python train.py --model="image inpainting model" --image_size=32 --loss="l1" --padding_mode="reflect" --residual_scale=0.2 --beta1=0.9 --shampoo_beta=0.95 --eps=1e-08 --one_sided=false --adamw_lr_other_params=0.0019
Rows from block 9 of a small image inpainting model, named by matrix and row number. Rows with one number belong to one channel. Each number is 50 + 10 x the weight over its row's rms, rounded and kept within 0 to 99. All counts start at 0.
After each channel's rows are labels from the 100 images, of 14976, where the channel reaches its highest value: "top examples" is what is common among them. Only what is clearly more common there than usual is listed. The data: renderings of 100 made-up gadgets, each built of a few solids, in any pose. In brackets: how many of the 100.
# convs0: first 3x3 conv (model.blocks.9.convs.0.weight, 96x96x3x3, each kernel summed), inputs 0-95
# convs1: second 3x3 conv (model.blocks.9.convs.1.weight, 96x96x3x3, transposed, each kernel summed), outputs 0-95

convs0.57:36 42 53 39 57 57 35 52 43 57 52 38 70 38 44 48 50 48 61 67 44 67 61 67 59 45 60 58 41 40 38 49 52 62 47 52 38 34 55 48 69 52 26 58 37 52 56 41 53 41 61 59 42 51 37 46 51 53 51 49 44 53 72 55 49 46 53 55 45 42 54 57 50 63 57 58 68 42 42 56 58 45 56 55 38 49 77 69 46 46 42 72 56 34 48 45
convs1.57:64 51 60 65 38 54 42 50 52 26 54 38 59 65 62 63 61 51 50 49 52 41 45 39 36 58 48 47 43 58 61 62 67 38 47 40 52 54 44 34 27 46 67 48 45 53 38 56 50 45 53 52 48 48 49 57 51 86 43 32 53 33 51 54 52 56 60 55 50 61 53 47 44 50 26 44 38 55 55 44 40 44 38 50 58 62 49 50 48 41 54 69 53 65 56 60
top examples: purple (36)

convs0.85:51 55 65 47 43 55 43 43 69 55 52 61 39 49 45 54 45 50 46 51 57 43 37 43 39 46 40 51 64 57 61 56 55 46 61 43 65 60 58 59 35 59 50 36 42 35 50 46 46 34 49 64 35 44 47 21 38 53 30 31 47 62 40 70 40 54 42 49 54 34 54 50 44 42 50 42 47 65 53 53 36 55 45 32 54 44 48 68 63 41 41 50 36 37 67 48
convs1.85:49 42 54 48 60 48 50 35 54 45 53 32 46 40 54 42 55 47 45 44 58 45 70 63 30 46 44 43 45 44 61 54 43 47 36 61 48 61 59 50 81 52 49 53 60 66 53 41 54 60 52 49 46 40 41 67 59 57 62 64 44 51 66 37 67 42 65 35 55 52 50 38 63 58 44 46 53 40 56 51 74 49 57 61 42 45 42 30 49 64 46 56 71 62 47 42
top examples: glossy (84)

convs0.5:45 32 54 47 56 46 43 56 39 40 47 44 39 60 45 55 38 56 74 52 54 50 84 37 55 44 50 64 48 46 55 50 48 46 41 31 72 36 31 58 43 43 56 48 50 60 49 42 58 44 50 47 36 33 74 47 40 44 53 55 37 49 56 43 54 53 53 42 42 45 33 68 51 65 51 51 37 51 54 49 63 48 50 61 44 36 47 66 41 51 39 67 59 44 57 47
convs1.5:38 58 59 51 48 53 55 63 57 56 44 58 57 35 49 53 46 50 32 52 63 52 18 69 56 78 49 35 58 57 60 57 49 47 55 62 45 62 62 50 40 51 45 43 47 44 58 59 47 67 61 47 54 64 29 45 59 53 39 44 52 49 54 56 51 39 64 61 60 54 80 42 51 41 57 49 51 38 46 40 44 42 39 46 50 55 54 48 65 47 54 39 30 58 40 47
top examples: red (25)

convs0.49:53 49 45 44 54 55 49 52 52 41 48 63 66 37 62 63 60 55 61 62 64 49 53 43 45 62 41 45 48 33 56 81 59 47 44 47 66 59 56 54 56 50 60 50 59 30 35 61 51 40 48 45 51 45 50 55 59 47 50 51 40 32 40 35 42 44 52 51 64 50 52 53 49 53 49 46 44 18 34 53 47 60 68 49 43 76 51 63 51 67 53 34 37 45 53 51
convs1.49:58 55 60 51 61 49 62 44 65 55 49 46 64 76 54 49 58 40 50 49 52 54 52 49 51 40 55 38 43 52 36 84 45 45 83 50 51 59 58 56 58 43 53 50 43 58 50 57 38 48 33 51 62 50 60 51 46 49 45 57 45 72 38 38 50 53 53 33 52 48 42 53 74 46 49 41 55 55 48 35 46 59 48 44 62 62 31 35 39 32 57 59 55 57 52 49
top examples: yellow (30)

convs0.46:79 45 57 52 38 51 44 44 55 59 46 53 45 65 54 49 32 58 38 55 58 59 58 74 57 49 47 51 58 32 44 60 42 30 49 53 53 45 56 40 67 52 57 56 56 27 57 56 52 46 51 58 60 63 50 52 36 47 49 51 47 51 61 47 49 46 82 50 36 58 48 43 77 41 45 45 47 38 51 59 28 49 42 40 36 43 45 40 47 53 40 46 36 47 47 50
convs1.46:35 51 33 49 54 38 53 65 51 45 40 53 58 47 41 43 48 65 55 41 52 59 37 50 54 59 49 38 47 78 48 36 54 57 60 43 67 41 39 50 50 50 46 33 47 80 47 75 39 46 60 32 51 45 47 46 54 45 51 42 69 41 36 50 57 48 32 56 50 38 37 57 38 70 50 59 59 41 39 45 46 57 49 62 47 48 36 46 47 47 45 62 41 53 61 52
top examples: yellow (27)

convs0.42:53 40 56 61 51 37 57 60 39 50 72 29 55 59 55 48 38 46 36 44 45 49 62 42 40 72 49 67 50 48 52 47 75 32 68 51 50 47 70 52 52 53 29 54 41 43 50 32 42 52 42 60 44 58 44 46 48 53 51 38 57 55 38 62 62 55 49 38 48 48 53 43 59 30 59 39 49 54 32 73 37 39 53 44 39 60 48 52 45 41 53 43 42 47 42 42
convs1.42:48 65 46 31 59 50 44 46 59 42 23 62 43 42 69 55 57 58 50 50 48 53 43 34 35 50 54 42 49 50 45 46 48 67 41 42 46 38 54 42 43 38 59 52 43 33 59 54 48 57 50 61 42 41 48 45 58 54 49 55 38 37 65 60 21 55 41 57 47 68 47 49 59 66 60 65 63 38 65 42 40 49 32 44 59 28 44 48 46 64 47 53 59 57 49 48
top examples: purple (26)

convs0.39:43 61 44 33 45 45 50 54 78 43 45 51 46 58 37 49 47 49 38 53 51 53 51 46 41 60 43 48 56 61 58 54 57 40 40 59 66 53 47 49 40 39 35 51 41 52 50 75 51 54 50 62 50 52 51 63 56 45 59 53 54 54 41 53 40 40 41 55 45 42 51 58 46 36 44 62 66 54 60 58 42 43 23 56 43 38 28 66 40 56 49 21 31 53 70 47
convs1.39:62 61 56 33 45 60 45 44 14 49 54 46 51 50 61 44 45 46 62 52 54 50 56 51 59 45 51 44 55 51 38 46 47 56 63 43 36 58 49 52 44 67 56 52 51 40 48 23 35 42 44 33 44 53 51 44 47 59 32 53 32 54 59 44 65 50 77 38 48 53 48 48 47 62 44 40 48 52 51 38 66 44 66 41 49 57 66 53 62 32 58 57 52 60 34 40
top examples: glossy (69)

convs0.2:46 60 54 50 65 57 33 49 32 53 71 39 56 52 57 48 52 45 58 52 38 77 42 58 61 51 54 60 49 43 47 32 44 36 44 49 47 41 47 49 66 58 32 52 41 32 38 43 56 46 51 55 41 60 34 46 37 71 69 53 42 43 69 57 53 54 50 51 48 45 45 47 36 46 53 45 67 57 31 64 48 36 34 53 52 40 58 63 45 46 43 64 53 37 54 43
convs1.2:51 53 43 45 35 58 55 40 52 40 35 42 56 53 57 40 49 57 60 53 49 39 51 51 34 49 57 45 51 54 59 46 35 51 50 60 55 49 64 54 43 62 63 52 49 52 51 40 55 47 28 42 47 30 55 61 52 95 30 53 42 53 64 40 43 60 50 55 61 60 47 40 64 53 39 44 34 51 43 46 54 44 57 35 42 54 34 37 58 34 57 66 53 46 54 62
top examples: red (59)